A small audio captioner, trained from scratch: log mel input.
Rows from block 2 of the text decoder, named by matrix and row number. Rows with one number belong to one neuron. Each number is 500 + 50 x the weight over its row's rms, rounded and kept within 0 to 999. All counts start at 0. Numbers have three digits each. After the name is the row's rms in percent of the matrix's.
# fc1: MLP up (decoder.blocks.2.mlp.fc1.weight, 512x128), inputs 0-127
# fc2: MLP down (decoder.blocks.2.mlp.fc2.weight, 128x512, transposed), outputs 0-127
fc1.324 095:487482483465547452492529495453493509555520507485524488570495521568506509483610517423488430450488464430531500563519454452538487605487459468461510521423605510538411543508555477476480495410457484451478488476534536500505592479531555481497494482491480472496416566515386477483400515544504484507454631607506678422487545512480442451398521488592468475463395470535481434577539544484517508480577
fc2.324 084:410484484571499485542443474541501497516446551523546586476500505546527454452485482479550589444417542539548428477473381488635529416502611524593450567502546516573464488405543467515497423486563498506512488449524466524532483518469610506536533477415492502540547479506498509527518542427447517540565432491420485497560555497535534511580414500495595444463453447466543495490478553637534594481465
fc1.325 099:606482544516516426494456603533452498535423497450491505415464473531567439430513560491518543594396507457497431439502553562488572525509443488600511453479493401484421543480521506556528495475438507505453509499485448518520490508450541531512510453487518468504527592504501589441506561554412502414557581563502501550396542392466528551546480501558637453423472467508380540563511488514500493533502
fc2.325 106:422470562520532510493482508555532537459384520498584483434493451473439407535517558580512494467442523499445536473562546447501434498615587462401448453465508485447482454481445561504480575568455552437462498529563536395478556476523502550492526434464422458423453412576451554541575534479523485351484445519472530480516554584550424571544473517492489469514523472548489484466535498497514618484469
fc1.326 102:437458561450473477468453521520495487436389580509619552488561488543500483453436553526448544485582491470464505574410495434528510477451486577584459476512526501500556440487486530511525475427558548452559531441452403579523594498528552459511519530451495528565452494529465544469570510595480500537392420526462525412603491552394515544455416488532552518472440377518483526516507509467501508595501
fc2.326 103:490446449501471515468556477487478488508499470528534361503543538590534446473501505517441465551375475545547490506516458545496516484546551414451530511533406586491466455536520481490527522511482525536476482563519533436469428403493625509488473575544510605470479610595392526514438546468516456537457512467518429549621579428450476516499410523512526492466496458446479467567485562551501455614435
fc1.327 081:601522400513472481451474494487521499403430501570509478485490548508546441556568502480465481545421607498450545422520432520499504493598539552497507613417622487561504596479514549571586499542494531483518563559525589516443526476536410526531440475488476497530505469415491528439506537482534504556474517479547488427534413552450485458499437561618479505481556514552470470377469454458467454547552
fc2.327 083:424516485535529548565466475537489528472569530482604500482454434495554534524480602526464507395489520546526529519477564451568436445440471493589596506607494533480473528569499543513483451464490483494452548496490435469507540563567522499432413500542681396447472494523490474575473416513529547446539551504437488534472517516568574490501515600434559395444435455535512483487536456542516594489509
fc1.328 112:533467403484548472526430536508398526399526529493495467496502544423527521532547479471449466492471524530489519571546568482482523540538546469597506528461545525469449526362473441542499500583620487546561616443480459534479509490567526482473526495523451484534494527584468572530491625484502495537494518450538546527458461537457502544621489353579591521478545518513406557432528430533516562547480
fc2.328 111:475469448467486423515423451563516554497496440495459450480513376466426499654515517577467441553569523470521508415600545472542462409510541576533478438482531501456461466520491555466478501508515517501411454452511492559537464481501451491577502483519538533479554497481504415455402423450427465474500430556605556573513615461437497475519517510573517607551443467517461530552477517582534544556544
fc1.329 114:531483481513508481517505615459430540467522489532559484568457396521476401550507538530506414459504479549449486533481525483387530593459528431525500548501407491464520496364495509572479576568484499561523541462533470518485416482574521550547453482535478601451526529449511403504446614471540453521494401467518549492522491484538424462509461491604541514465543478498530486488555375428460612550487
fc2.329 109:568548449541489390519404623507504508481447526476520473415553486464356528445466395580516397558465480598412479545462515428473448486479468442510489479454513498424531473458544491428502565542538524524564503393601558484580460492519454445476459506563508458481501553499537457464473461512469484510565406524468530473556520517450597489453480509486521479458461476460457473516470532407606488547541
fc1.330 088:459487458550476573436458532494515478488458451529492464425526460472534459412513495574483543470514568522551513458470553496434438594591580550535498529440461510688533405486507502440473633501496461494429480461428502468467366546570485468540486481441471565510455546562563469481486481509452446556460412478471495546484482521542447459555509534504522544531520411565482535464390488456462516562571
fc2.330 093:552533561473449539503598500515456427479484579493514498456494518506409626465509579497483431514507474470474435506431502530411501569450572553503417481524622478457458546425473541655541457397546494441503526455503514535435440407510525498430507458570536496423558464501496560454499477529514442544483533487592576468525583501511456570500480526473467510514580478425534537545512560491597451451470
fc1.331 112:479432478494544458508527458493519544488479485549498411484562464523519551452471486473402502462554519558540447570554489539439485578509484546506569515568513522464469438507484528437376514524508509456543467456445519467535504492403401430461579436565552612500500528470477486411403433512445530578547553473446517463546526486515416523622444498440551577538533488507387439495489560525487487501650
fc2.331 104:480508481472497538422493425545584534591509512524445562445516453488437491492531493552529570453480477433563464539527499473478547506572391489554515427488604427483483519525481558462627462518536536477549450557520476613490522483500519421562470562494416464433456563491520574477550464538454493388605456479488503556533461490480486473544494536413455462546562485414621548420468438577476452488553
fc1.332 098:460448430481506529475450508450548413452405492452531533563515468449518517386497555515453576478477489387550548587545439561532436477468475499514538527451509526484403463468532532471495423473568540523414568485496546552532487522462455525483507509482460582537523386557546486415383600480550503599558458503541553412420517501505446470548460457577495432553491476479408457470487533569545554456514
fc2.332 100:457613534487583503424502425463494522460454405558479556501514545472555526515436509454536411597427525573516549411435476495551518546429566435498554477499460605420524484482522535547509432432472514408481510595466502449501411553496498477452480448415519508485550507508508433474497502541507508388521579545499471476504391518505459565567565560561501490444385432515471493490519524564561541447469
fc1.333 093:475468522521456508483518508495467451600486505509562508500487437494495406620424516510486524465419533397486540417465485435535516497393561472477419470487489589447464480376466546461451468561555535475495518517528566551513483520462573451524449522394630537574581482413490478469453514569507472471588522438518467455482554481509530491501537479605414508505461544423482542527469481521501546609409
fc2.333 106:464523480593660461474523478502463500457491496479574465418478563441479593377488513528493491485464455480442443476526495451526525411462523495381538513596534483561493536533473341440453476483494450538567531438405521478438457450441458488469512585549476529435503504440453469436555495546494537425521485576546527496529455628551529512505506446464574515515572523437456494483525501517561522557523
fc1.334 101:498507440570539414465439545498519518543506435528508462533476551442561360483573537432357422534408511481539484502436448559493484562508491518517427490482474522512484482510505458440473558479471516592507478499526604406647486577609487487460481426507544446482445542509532451506481471486444442453577525551465499513430476466452483500478564436525545496543517487410519457444567419417579490495499
fc2.334 095:496429524497467491405499436505431557526497499517545431432536590488517510484409470496492500534499491580527515519522494438517455507508466614441521498617504569441533479545529447557579527632424590478512496477524411501461487525583533563548519440462491468444489520519402377486525430532548468590414623500470475437474392464474504540491520496490465505521494594561477452457475556562473520539448
fc1.335 089:487430537489506448603502446494450514407449502572487476516567518459490476339487473472621545543476558506479481558433547481553485478479615591558556440527525428481557553428534454474421502457469423527511547465484387466487562502549521464462489454433445466617543436547540506472483562504551499496554449591546514464597542446521423484509461488481522502522453523476465601522520545524525478493575
fc2.335 082:551533433533491562524473522514510596514525420363539491456464457500507459639521408601458456648478539510511528481545490509498476572445540556501513548435448501485473528559542428542498532556456505471447467575477485540562373445484471569467518525529576464510501555453501445551472495552431429511555476474455429476418442538480393530546544530553456479504517525589474475483427557479495442464550
fc1.336 108:544529484597526515497448561463469494523545519482534458516472439513493512536452488536502479585526425523499525517463355459549493470548469459581520438545481415531506510430461503479457496473584526513447536567515497506531518562518515534560466483483548519350495513408619470462418524505539458486467433508401529431521624504510529515529518535505550521468533442550607586564653454550478415540469
fc2.336 096:610456528541451485485488497480564584451431509399462495505541435520414542603529433506475420447543460547514425514434435548478496525504448503474465596480506491509543392486517528490413490526484490445520487529541541535622508462494353512399554548407457558497397550397515505530608466455503525499505519532519489506447473485505481570525599563435526525495547576505570454494500463507469473534493
fc1.337 098:566413420538501465552448471516482379550433421432476496494564587489525523452532558498494453507484458483463523518569471443553515525482529492526527538511512467531473551489513475450463487512503501609511539494547409472442485547435508432437505445490540519600513526516490495483530577534515517534594523395503609588520406469539341410556543546465572515497464563382582500501504478494527581533543
fc2.337 093:401456506442537419505488552536450559497486440408440489437480433476427461613538536435523487550539562457483502457520448550502505527565515565469472474491487517510418515497533461501399435467586587498470369517546449535529492487483495465467500544539549450461523512415545487479519542445544440484590591530442440512565593483518473588469492559495519503526631553584412584506489544519538564509445
fc1.338 088:470533492489564427454446492490577547493534519426554511453528490496489496516559444488451564440436565557535524493569466546547412537514493587475602616510481514492635428595574468472558438398488461499466566490449488479460436502458425439421531512516433502465390480486454583428494482490531570401476592540496548488502586477548497523537518539511494562504482557502486479424466534492485405518568
fc2.338 096:440450508481567492458520514520486560498566503441501475449442415566450548577574538561457489476573507580502485524567459579483601482507465488486506593514502465451502534514416489535428523494547519470529441423465432436523507469518548475549534536517480487506535438526576591492587468497492591486521482494500479577449465565455501622565419471418468492461659516471473448429557528593515456614476
fc1.339 123:525517550564556375379511484546440499403529513468506450519515491496486441501528504494421539474539476559530548515464404563533458453532503588468454456496584512578563448413514501578514407520554447503538564492514410468574512444572539523494550457545461516561410473427577566475448493550437475478506463393430524445503555500434504527535488482512626440513511490485509536513535460474512503597603
fc2.339 107:423472509589504516539421553475488443477526595526468455562564513478545520566406595521365463494530533514486444561525468453592506452519551507450493414450521540498517454461527491579526525490542515597437523635514501470564510488547480498560519502557541565388517491501512498510469463528366524545468402559448464421488563454497475515487542537514509475485500508527573506558576533426544447618531
fc1.340 117:591479616539504508565534625462384507481569585474496449489468505511487492579464470504462529454547451511520461528531387514408440506618419577500516495450479411441520551519504552553448501467494484467519400506504487522518482468500464467517509446541466464369559459518530519450484566496426520474492504528479564427503453468544464432424638490582515606476532491522452467457481546457527538512549
fc2.340 118:535432547463511524628474519482347591436467516460486434497513513529409527453513518481483475471565471539455449497508470529520534526478465499519512547476514440599567532502504502404466486476462527362571468460408534483511536572458500530424439504574572475502453420544403486513422551531544425521505500429547545540597495503510564504489459524510506481442557491481497414463495375456570554524414
fc1.341 085:536495514399472453511466402478533557499510393404496518458497474585656549427458500432481546494561577527489499561332467490535555489445499507493526512471464575552469510564546477489496412491570545499527438527450536530421540474528515461506463426521510583551554386546462414585511558494497539520513538583495457451469481515506438508501587532478474505577421532480478485467518498503482586514442
fc2.341 091:552569443486481571515484496540432451464501489495542509463537563456455508489553412427457564494556468537468430445462533534491465604519495481395480490583413618482503518476575471462530493509466556597429573478430550463542450641520518458484579535519454499565564615462533517490511514443446458519525501577579434569555515539568485503487495565477461547433557465434461543486517529496577579554535
fc1.342 083:548596560521394500567470471448568493511475488470521557510551456454399521494497456549542366543399426515581546481442485540407499462531436552538515416510496470504518541493595524577456474529504425430572503485442550507540590509466521459417600409521518476462525524411517482455579511533539474556498486472393535464442546477479526526484544463531507472488619522462378501493473507491486483526444
fc2.342 095:441433510513555472483470487598439610591537505506420468487504552576413557539467514484501635478501479540460434585574518449435561592482523462473540484543566485504490555568455456560491519459431502493534431492502396599504507564478437538536472494431429497600506474481530504543508507513472445499466475574488542557540403526505491484428579593495475472450447505493554564518474383579496480471546
fc1.343 126:485496532471556450463432444465446618563525539408513485512471455520588521528546468539545482474522492523451554552565652499538498547482529515523501562393500526512500523485539455530417545535443394439429581478494402570564510471448417525419567420518532488505481533462547457476526480448418426471555503488470557466473600543437509582402464422534538528534421484446512514531448523503457552482475
fc2.343 121:416542528432480348558465562454491433590506601563543495542532478459557504546488511472488560456515576464545482577536482491523543545518504491444609496529454528574468521504546505493572519454492499507505499472513608519415584541398538529502480505552419446497533493432470494568521433426431496464585425573495499514418462559442586512526379423473542535547477523497524496566496553518443564478481
fc1.344 071:536537539540442527514450445529519626432517492487502411513431426497519547446498453486556559532476487529517552493411470518476556501486434615605401540644477466484547509575507505512482475555501530469456630446472471489486483533456425562436484505494459486485519528434503429521492610527499455486522474466497542471558521510422541521501417432596426440484544416525431554458425562478543514566541
fc2.344 084:549492374602470482527485558524590520570439480497490525504598501571437564535520470488597503464458439564510493545576398518463494443396540491477543529466489498574524563449461525471493511476409525460486531487476455470518375484550607474494468433562480432521490489592466446553430476548430445506478476567600467488507446455455502437528488513505608531522490575499603565519514500587499516527502
fc1.345 083:594420463597467501430522499572519466577448588411501467508544531514502570384491519483473524493593480520439478593554531516474599547579548527469480535473492488534506558423512409472471479540518512522559534403477499495443516585475466544550461521525469415483476460563506486537573521423454494572503514526458537499554499469466388485518508541506439591553556545586450532469584432473450579421564
fc2.345 091:584516526437468451609447530504528477531463504520517478441475512498481432483479476553450496502524577454398424427493497455432577476503528513402558499470557481539432537503451546522499406495564551453523487611624466510566494487594509524537555460515387477547491486509528532561429542511435456526565539457523453507416613517426497499529536508469508576425448420496485522564467454561547524370515
fc1.346 089:500548535473566484638501424455486509507449555416566469522560481540496563506475511487454475459510555527561571554544467469375432526503519510412555470516473517575541512546491466447450514493515415469543514481582523501480416610471510484469468424532460472438378497508538495483697511499534492414438505578532522538549560468575478521525501469530497395480562474441500506553550483476507416499465
fc2.346 100:489535490553483420561542531506499593506570520499501581477498424523374474558562460508553554531538484464459483534544428413565565570556448524534451545450533560514524490565601516441495553491489501485485527431511476519497513420415485588530434446440432404533425492471437559431599627467479537466466500531451481465560477503471536559577472496395543506512497564498454518451542554409451515449529
fc1.347 093:516492488631566483478490523431384473492440462520510475457455511484498542500587439499537532454493521530494486424497590511539494521618469575515479523427437369489515518488557389598459486496476526470514508548455469476495471471520416385517520451589577480494590552573628486549508445577438497574486438510522526449436475490439517520472445384480509447547539513465495546554533512544471522492553
fc2.347 099:536637483578473501499448477370450433470508569499519534493498501400522472588479539444443558542483462567482482530515443538523518503483476401535493396481517468487493520456501445481450589463443468326457461516492533500551507533476531568495488554476548547505511525473535444568525496483419483344544413454552511471513517452416404553564460514381571522537471527521496502526499474496476452507504
fc1.348 090:534479525510566568559421578511496541491567495461583511493514494496439490514549435538585502442478529615400576528490451528445416536489604485615396466565525582477550476515515489471557482480466448621395563531414449472499537512529513489466443440491576471463475495500431482549563572473510537494536454520451447463473512507483411477568587459519488487490536522551508451545592375511478518509520
fc2.348 090:587468486486474398496506537524455427596565418457535550441620528496469498514482442541454576515561486491461530558599541556539584453514499465523525428489519421512505555513495542449435547448437625563503421517563517504512498446472537518488538469506428564580515427499596472468529462552580519545580569560531444498580482563416568523424530496474422461534518438491487523558506486424509534458534
fc1.349 147:441447520546501452512483521529450536438484492529634446508595513427539481504464522472452554451446541493513651552532443502504507425469531477569408460533584498520511484473538493534449414519520429516485507470460538488459587472556536422492550443493492507587393471522552608482530505556478552504447490465561500433431594504472436465514438480471558416539409607518497482489559410518481523539589
fc2.349 116:427451495532452426503495608603512456477554474459511484550610554479563526502434485598531475492442522513466629492547456582498431467529496520450444461424550550450573466469532424504451449486477476487468544527502536537536369452487406512514600542525496472424480445533517534498518564498455512537468428486524432448577521523497440477477506438554443523454521510483472556639509482473521573605561
fc1.350 107:538540415545502494570368519533500562536490476464548498496500438520574485521579510406563541527392475473511440441442525505478520433479494524539519573504478509556455466490550574508455578511461515424607507500642520547478556475521400503551466529541510475495630538454501454498508523428505443440543448501535503488426515557437421470505446424563553546505419408435494476496583540440552466445482
fc2.350 109:488505538482566496434472503578369475504525452493581486519494566430449358503342453489479537520442538509530516414542491498537512574558462457496553536486431466409517489468524614547491404535556497557428613485542481486509474535539539502564518530528518416550533493549527494602538537515430500483590479499487568481484458570489538487464451514530458495494514444570449584455541454508541507607521
fc1.351 095:524510450475519459554526572503468537512448551516508476479498531508522517422511480468499588474543467541485508460464358557436479504484527580357352407540437511530529546541577504512451485450507549478557616507494575526515401540400533510475586530622482495481504409525474551491530614553484511454561533485518472465524475527505512448452554426498417528493515509425427506476476465528528466597494
fc2.351 104:481519525544461451510482518517533473471530575542571477474537552518559476495521493491539529462446553475473394572504456501470549561501393517427442485536442453552489578525540411478521545331414505480560428500552480396470532540491498480547441451436560503487565408533462508492497510480391533564407540501562459438516461414432516501460441413442495440460450479521559439506437391496471521430517
fc1.352 099:540524426481494522497415520472494532523477560467520540496458520431437493495417516520507560567470544395506474476494480537505475455496567482516514487522511438416457637494428585500519479526538464507586494516582490423506534391522584560535525555456461506568586493531485537599502591473457654487559549519553423555527494542465527536533488413517531429374507459413554464496502423539472508500432
fc2.352 106:467462582512459583500453487580549472454516511566514548541468547474553548418522560537603487441532529479521474473483543389616554407567463588549449536448559442552469509537549490490553547571583454543516477479503511515449538481529600569508470461501460447527481498452512422460522487521484461405496509510492535624442397529537434546564489445494467504464519531370535413535512471575452444496467
fc1.353 091:472625554526559457545429492462473465463542493573549564520560468439480578471553502438426550534410566477494544569446533539488465518362512463449529542554625490554608507486557527405559477511475472576581446542527437439505589505455486468550432558544477484475471555458543528525463533434515549462490475509512430493525513487626537545544463477425503527444491497427481406451491482497557499477466
fc2.353 096:454461505539461486507464458616416516498485459442492497567508531445537572416520528576522456501548304467524510602473561504533472468565455411495529493472463440546493480568529515507498453466529471486424509551541517567480493507513519541550492425471535569586462520505478530451563425557477534500530437589425538537456489541483460486497482476468674490600590583521494546466504460548547493464548
fc1.354 091:463495592503524497517524564562514447570411536489500519539455526455527436539488599533490545424408492473487560411580471492488456494338534528517425427489451480485567556410461534412593456448555539540526441510454457503487421457507477525502414484438558473505475461514503474506557642548537467502462492488476442509550540519481575449525445443562525505506553472376522542433475527583547490520534
fc2.354 098:444477555550546375516495445445456534457558479555515543455490500406506545440461476433507498601492528587417445522560531490550555522459440398475532594515452610492470466496509499436522543435536414559531446468461532522486538466439528489504490485530446454488504429414552560479580560544554503461550585545430466634499494498472519574464510486542473493553572591496499489430558448473517578424498
fc1.355 112:455505497551438507454495602450491515458564497476509398621484474515590504521510461403464461552443489394536514523455450492550579459579442432539407527488435595553536501515534606574482503471539403506449545524516530556615462460523518542471484535618518455452429526432546449487496458521499457445512521502439464500493446551465501512413535455630494490491531517480516453503534454431452580474499
fc2.355 104:552505420449565446525456348484511442551543438547475542449590567446555431487443421569548426508547505539552470478517512552475560494531528507450568538493572555457536551545515405513547595494472573581521557551457416461500478466526515579539514497375538412464489529582581459534558453504454474547424484511591465540450536480575461492478546507449473463534483550534480576521480439538504515474474
fc1.356 122:491524485508512486536400594353560492487529488508540473461670554434618483566552415434502484505408520504531538567540431446470559569442528467588484552568532489415479518494562545411478478608518466490569511499512482510466532499519560514449464429467487505487537528427469564569609502478464503503499446511501488442604457525507455496457464532494516441577424498502433495459526470466460488470529
fc2.356 115:499523509491496482491561533484463513592543603500508599460509476548534556453493476514470594491570497530472612543488481516500471469506461484543522433497390543478557518504567577573387453446429436533575472493472450550486457563521435546539524519507538514432423427390564479411443512439452464491551529542386491457534525461396511473423508526535544568559549487630476545547492513509505511441434
fc1.358 109:493380513458488427477505460465468539472518501410469459507465505474449525418509466497480578510491449458497520474534466531593486573527458494489462562605490454505475463488571503465520401520539464527496466453554477455551545515464470486504612388535538494512542456548451612444474492490531466551447510460463547505463408538398514548564529426534716448456514500517491441466511469457532462497621
fc2.358 099:511517548540453633504523498494577493452572545544417511437443462412501456465586478562581523534508485434452496371481469472469524489482447468503421511503500450581533491468492483546497485479539462549467415607513416532542477527478510471616463533392434552526488512530572452419453580563439426564487406570555568447505489539449501541511526525432501532460491504543490560424518457511538536585458
fc1.359 110:451399403550464422404523507486426468448543443480537385538569532430539498528547440439457479525491492582584490498568474607520446524491506494540586621462450476507484527539591469559495508572550436516482435507510470449540447441510503548429488365513566449567434570551466461539521443510479395497485520433457488555473541504462548529449501541482564524479473502477505457400550475486486538490457
fc2.359 106:536526422491485568496451575486499504457508524569568476507529482432543557550550457487495512513485556542581522455529428532428574480474515524439495528529449525501458642496437442555541489467471484512483385571508511540420468481620522559483508573525505585510493581542353514510518422589520457450427547514461479525437482475546503569518468452445562574600504552475485426408513468533488424428480
fc1.360 148:474471529545628426482510374497497569493522443436532423517454600447454538520531476486480512489495451517559455425446613528558395512488455487473528458433514561506499519526510457550477486502547535500477519488530561473477560419581502470547566520487459528571443512472541485535512477461491532477584415497524564528346461492427498518489491525550500546527516495397541611384520441403562548520546
fc2.360 131:390599621501514526493397558492513492483484546582448484596562464595499430564501510442558462553459484530489595557471463478531571552554525518483469492577470552588582445503516582537543574462434485397534464545450462538463551485563462523448484441543433575530429505483497548528424424550539495458504496511480487438526519500488474450571419473422476561495491409495506535475576553434486481480495
fc1.361 112:513558514510534517498455479536420540463543482481608461496484416477486402503411516468566630438565519497501554534477603569476420441592557552485509485437572505521477539476513479488503476430572469458465519458482470555537531554486390527536435439466505564508526447559637502434488558440584503473488520498496513586457473425418506542414509450510542580510550404553502584505448545535474487510529
fc2.361 098:427629450574547512439524458475440535510475390512414499458524482520549494528458517403513588487519547515373498520562425497496435481421459460460501572462457462483586523421492522465522522422534471496470571488445479452432436541529475519509490479465526482485487515427472434488500591454549580551524433534559505544498520482486531533469402384430462470554491447487418555524540575493558479402415
fc1.362 098:602475521514487494470408555496479467454477475497478532589626503457426477476458525437403558581462541522568533557544499471550419521443541528517566415501449501532499475477472653514472573505494449528490416507492453460502537488434521556497406436571455503542385563491578522493494511455437431561477428492448474506506650468548471538583509545547531453523551453471500453492536445526509492447535
fc2.362 093:530514508501518372535540437509493446426549506435427492583568546472495452543492483443520533457487436491404502603386479562483528525534516471554458519482462432410565594515517526523547515505551466483476558506517491524521506477593426520516572460434417503476498393444406404519537518598511514488530397425486449453486442564407483492514526493462422580522542467440524546534463547497590499499449
fc1.363 083:576565546481544506466507484466426481464490489420476570582506515443577547513537595502512520497565432551506448471569424492496529455482575492517583445478447530494447417583486537416467484463492578575420510470522443547497542444511518531508625430502586479436510388475448455609552461480464574437489509499566504547491530478489552511494432521510500529459506536454437559487557475470381438375505
fc2.363 097:552514520590451451571367592477500394552569504584483455507484568510535492466488482459565516458520531573493558483603565499503454479555605547563476528550516442559543594467414389497432495582548416445521548471548494516508507475483512499497476479470437505443512558567424531505520454498475539497485626485521570529469536549532524480501566558557560517611473484529476526485476534517511424552585
fc1.364 094:528483484516565418552440444487473534453540561482602481496406510388478490440466478572491490539473505470483573513436516556520434480450484524596498426446454528474553489492477503481445517505460417477519519476525507452537448500554389486576377516447420530493544588471441551509512454483531543522581474512486425528470618552503545443529471379477576497505445529558430439429450460414453597458515
fc2.364 095:570441565451470492589493442514485500608555505496486514567574476492554481545529431515402514568489589467493540522469582531511517534484526605479523488409561482503446397516507511546482490517471473548469459508431581469489436481455521479511560455571391485478586540507543477444422478577447609376543545444519538507461474488417486397508479476409519481451539498521527550524506425487374525524523
fc1.365 111:546525390508582457522536516521571482588513500535570489559498516472477487587485424486533496346570471523495436514489546431506496477459438512490497576523420584478538514474436505429505470546588470419497482504429471581405443497465462525457468518530541532588557436591530466495474579481581524460475627415491460479503496505491540593357489502516511498423474450542503454523522574503457494534524
fc2.365 106:450554489463431481565505504458457556530562481368500433435489542478509442501437561468450551487508480565499452462456481511502479397567352519463401465459584491445441481494555536509467505502557506522598434489492499484512547584518536522466461516456587569522538506562452480475448516513533585500507454512570457489429462537585555498614417414479397468532445507450520522483482475522603425556471
fc1.366 092:525426550501479386506513531478548490622536453398525466496522539532551420471517522531528583511479508505472459448550497523537578557520594463505499559539439434533468533467532619457572476541477629482482436490565492562545576468444501522419513507512513530562386546506412471499487624493469477490535517501454487587521470522498454545485529463492541616423499461463530593537501439549481445480407
fc2.366 106:432499479494525506519615575471426492527422499552582478533508469536528545583427533550520554441557438494390404445480563481467572514476508584552508504540481517475420575439469579492587431476555454471431422487422466518462516548423601529501513453496532496555465503466480516496586538530553477482510421479523461455530501479446522501439510518504559486487457549407551599456516517459361469580557
fc1.367 088:481459489486521470473450486486419525464460430497517507529549464452452456515508455624455530523520557474535558473484483553476466512526552539526540549517484528478443521463456440579510478648521557512440485400480496465475475577633594546595520531627519432502534574382463432555502484468385404460509458524497503515597485553400489500486539496448542554436446476502504534523477480409492546447504
fc2.367 088:605477567507555489593574510499494551473509418513512635519484542492501412512522500527520557495505449515550560496484469375441487385562521474549590418500534553435539451457487479571541482515494483500527540551466452516501517494492557539446524578497535424557579516565492435506426529520484428510472519524564513436462464558489552384520582637500537512417554421508451467474424576539499470505502
fc1.368 117:512556453576484502516460516462411487504461492552536503401484524469457465418439474495510527470608509481502460512470592414420581438461507489507402477497538469529599489449446515476515447493539545559512528500472533520436554485536560488422423604433410592606539483518494554504527555386497484499484481483524568468474490467484499524529382485465550524439453466551522645475521410540540468584538
fc2.368 112:520493464562491380511498528427481642491492512594546520558479503547493520512510516451466464586318471507552486524519527482479471414562503520539485583520505502546434608536546406520509510551495488513539455464571535451488521580480506415457442506498559484535499599640457488417588513548443519519409510532475519503459502441493507521465407453552453481456452561552458483523470504463525464463565
fc1.369 085:392599492513544590480433604418548517446514563459524466501473476588492457433477503525564538487506474476529472598460478514403495465424551570551527513427558574518443506480433521570457522545517561588473536483460432588500473527465507519477468466495584484473471555521530617534385474493434406432469490443507504525518518444429520531604494434463586511463461556515428468456464501489507423468482
fc2.369 092:544515552589519557554500458586561560512497449616495519533436420505526502391526517518524493497448571513494528484428465518452495450489523412521492410507407528477516513449486483485515499461510530512547428569514541426435512451524498477432539595554475451381490493453438465535531493445502402581436482454428548587534466503597572540458384548495510596495442500504515494502481495542457436387436
fc1.370 085:511535455524524581440511517419436503524446481516525439514533554456586511486491436456467468522524585577590517588583419506469546537492500489448519410397538487465573508467501505506575561564543493558477534479469465476475430547452458469352590446446529509491434459491439546577557533532520500566466550598538483491549612476507555555456464536477505492512558413483494499505503454510558495373589
fc2.370 087:526547557517561428594532502497581454496486512436513479467458536473441540547579499501501499506530519586429510532560564484473497541518483451505529407486489465529443450511635495537501425522500367471570436467438428517522559490510452546424490524510482510421543556581388541516606462455540509514463545503473358514521440479501536527607500403532466524567484477534479406503560549504474411546541
fc1.371 097:519548484521509518450500501545481470485559493489492510476525451388489393545541543403469517502589483542507595540513510486526459517482466511473440528453569491513563482490530522488478472473507372578489585555522460531528456563494489465497520383512509530601395500513443578525440552493490497472533494517463587495521629465495386601538456437462428401444533423450551570526587520537480445396515
fc2.371 096:555466555508511501579522543509507569486577477492432637487538559506521504556502538450571551454549585460445529391574441460461503521515464518428490452462465510529560533533472544480481587550477572557531466494444580549532486363482538474501514531442513491554477509579374459478492468517580543532494448465520496511533348518526640452464518504542531521414515454539484479451513576422473449494505
fc1.372 078:566450559530516490507498471510478467470459572581558529585561514545459446445394522467528516506478519420535515527455552434396540513503490475537531550455497461554529467516506503446461544366459474521376484396498624511485510535589564481598458488470539542400465495525503452569486499530464494473530445466420447443507469610484517521550605491481547610449438459464401480508496514461513566531471
fc2.372 088:594371543488548585488473473550584532512497455438555477476556506495457488428433529556496519612443464440575548570562549628381451501469523582476498555502483499516504513462478594409500445411527533469466478523506553512452450416554519493516587531526502486516469451589444504532431482588434447504548510547508493470454541479521551517548451529513466515532444521462610547445514513466537430564448
fc1.374 086:497517486512504520505391520478528525548507519570457539527568476544581517510494512398449443490537503448578571569538510507434499459531427488587406523471544437450477485529514454614518504589435427583590534538538463555525470450588560438490534541527497454539473509412464567490502539520448424529543527581577508381521501537549555509597503489518530522511496561457566516417364436460522530527479
fc2.374 087:419515487531563428507482426548457535434528544489519544565479472495500426497517487394383515496523629493543494461558563498508472455492512522515493517538477493525477531559529525551548445463461600536494523429426475547458467482509461531590378557551422434499563508533514490466508554344467562542468448569491487464485522522408461566407530418474614469476474535535443568454444525553477530564510
fc1.375 088:425537478574552497442490493439485494492484466473515523546562492501527457524496506493456489365474475564545495558595426428527419471486529538420436452498502514464524517559483522445534490473565456530407484536566530525398460535528511467422439486531510491450494405481423463520477581521590497577514530457547634554534524470508549517553606650512525533440473465470450463517490493539465580380437
fc2.375 094:529510422506514494556550513483533500432427548452541412511445529471547464524469578509383553498557489585462525591556448523531560421552497526555502571462549552535466476461589525456433514522437445459531519476547494601504587497457390485441524561501555591551514525467571501487586564454559475478482493492580561531574438435553519493491552524480553464495487425426620458465521503502599537505567
fc1.376 099:466548528554528552559421446431461452495476480531482554533499576378442516414585543545539513499551546524602480460505501459451485356550467512460448556468543456602588501490519608500512497446508546514516453508552544465445609573540509463511475595491472529572449506513494552587557507476516548481536488457543530551417535404523527483467473530445414476517523543578420554432565450530452522489480
fc2.376 108:481543461570539507489472554481527457576590525530501386513513578492464485473394440476391500439529403496571447551514398523497519566547483467602515607426455432433437529503574514527516490524456432482560496573558539513445547502442389510463510514473545443580530534626482504568432504478503520522542618580469504466419438532519478530477455451471536554455459484457528462515443502493509505489511
fc1.377 077:525445443474533473470501444509439516538550547517560467525466416512495447487535648609475524479541505528468510613519514485525443630440542594509405557420577484467508432392500432493496463542526455442514552532547484563468424479456557563536510572478544470410489467451403533528500457579563492517517506558510451507516509517506539523463430524532495438461486450411515436521555440473580415523554
fc2.377 079:382525424505465468636521512483571554453459494529426469491543517430522610543490470392515513538487492478476447468429527489563553500433437462509442423475451528544542484477485442515532603447437600535474533584541543516562518512520580519473537562541415457478408420521612434565488583456476541523466521486449545545531468518449465499504469470570517507480438588512501517438560529529557555499429
fc1.378 079:545470470507401523518485556562437507557537478574593515398480485511606474562485586513573590545524521448515603477508600464491478442535503432549529449430541467469473453452484579450503523480485473584556449395433579444524473536515558457563536504444521435496438479420563481492444459467502421538542487543451545497436487587514475452428558516545458515501496418472515634512525486471543494539443
fc2.378 086:483426534478594570491682478561470450406522504587520570478550527466439552540504485479422428477483478465441467565535569546501442517500497453533555440541452542571551412445407474528439512471523550448434538460526528501435477479454465400466426606466480503489576451455547476489483505549501543536556547513576542427455472517531466512549480496553464552574416527404483453496538518494440534495549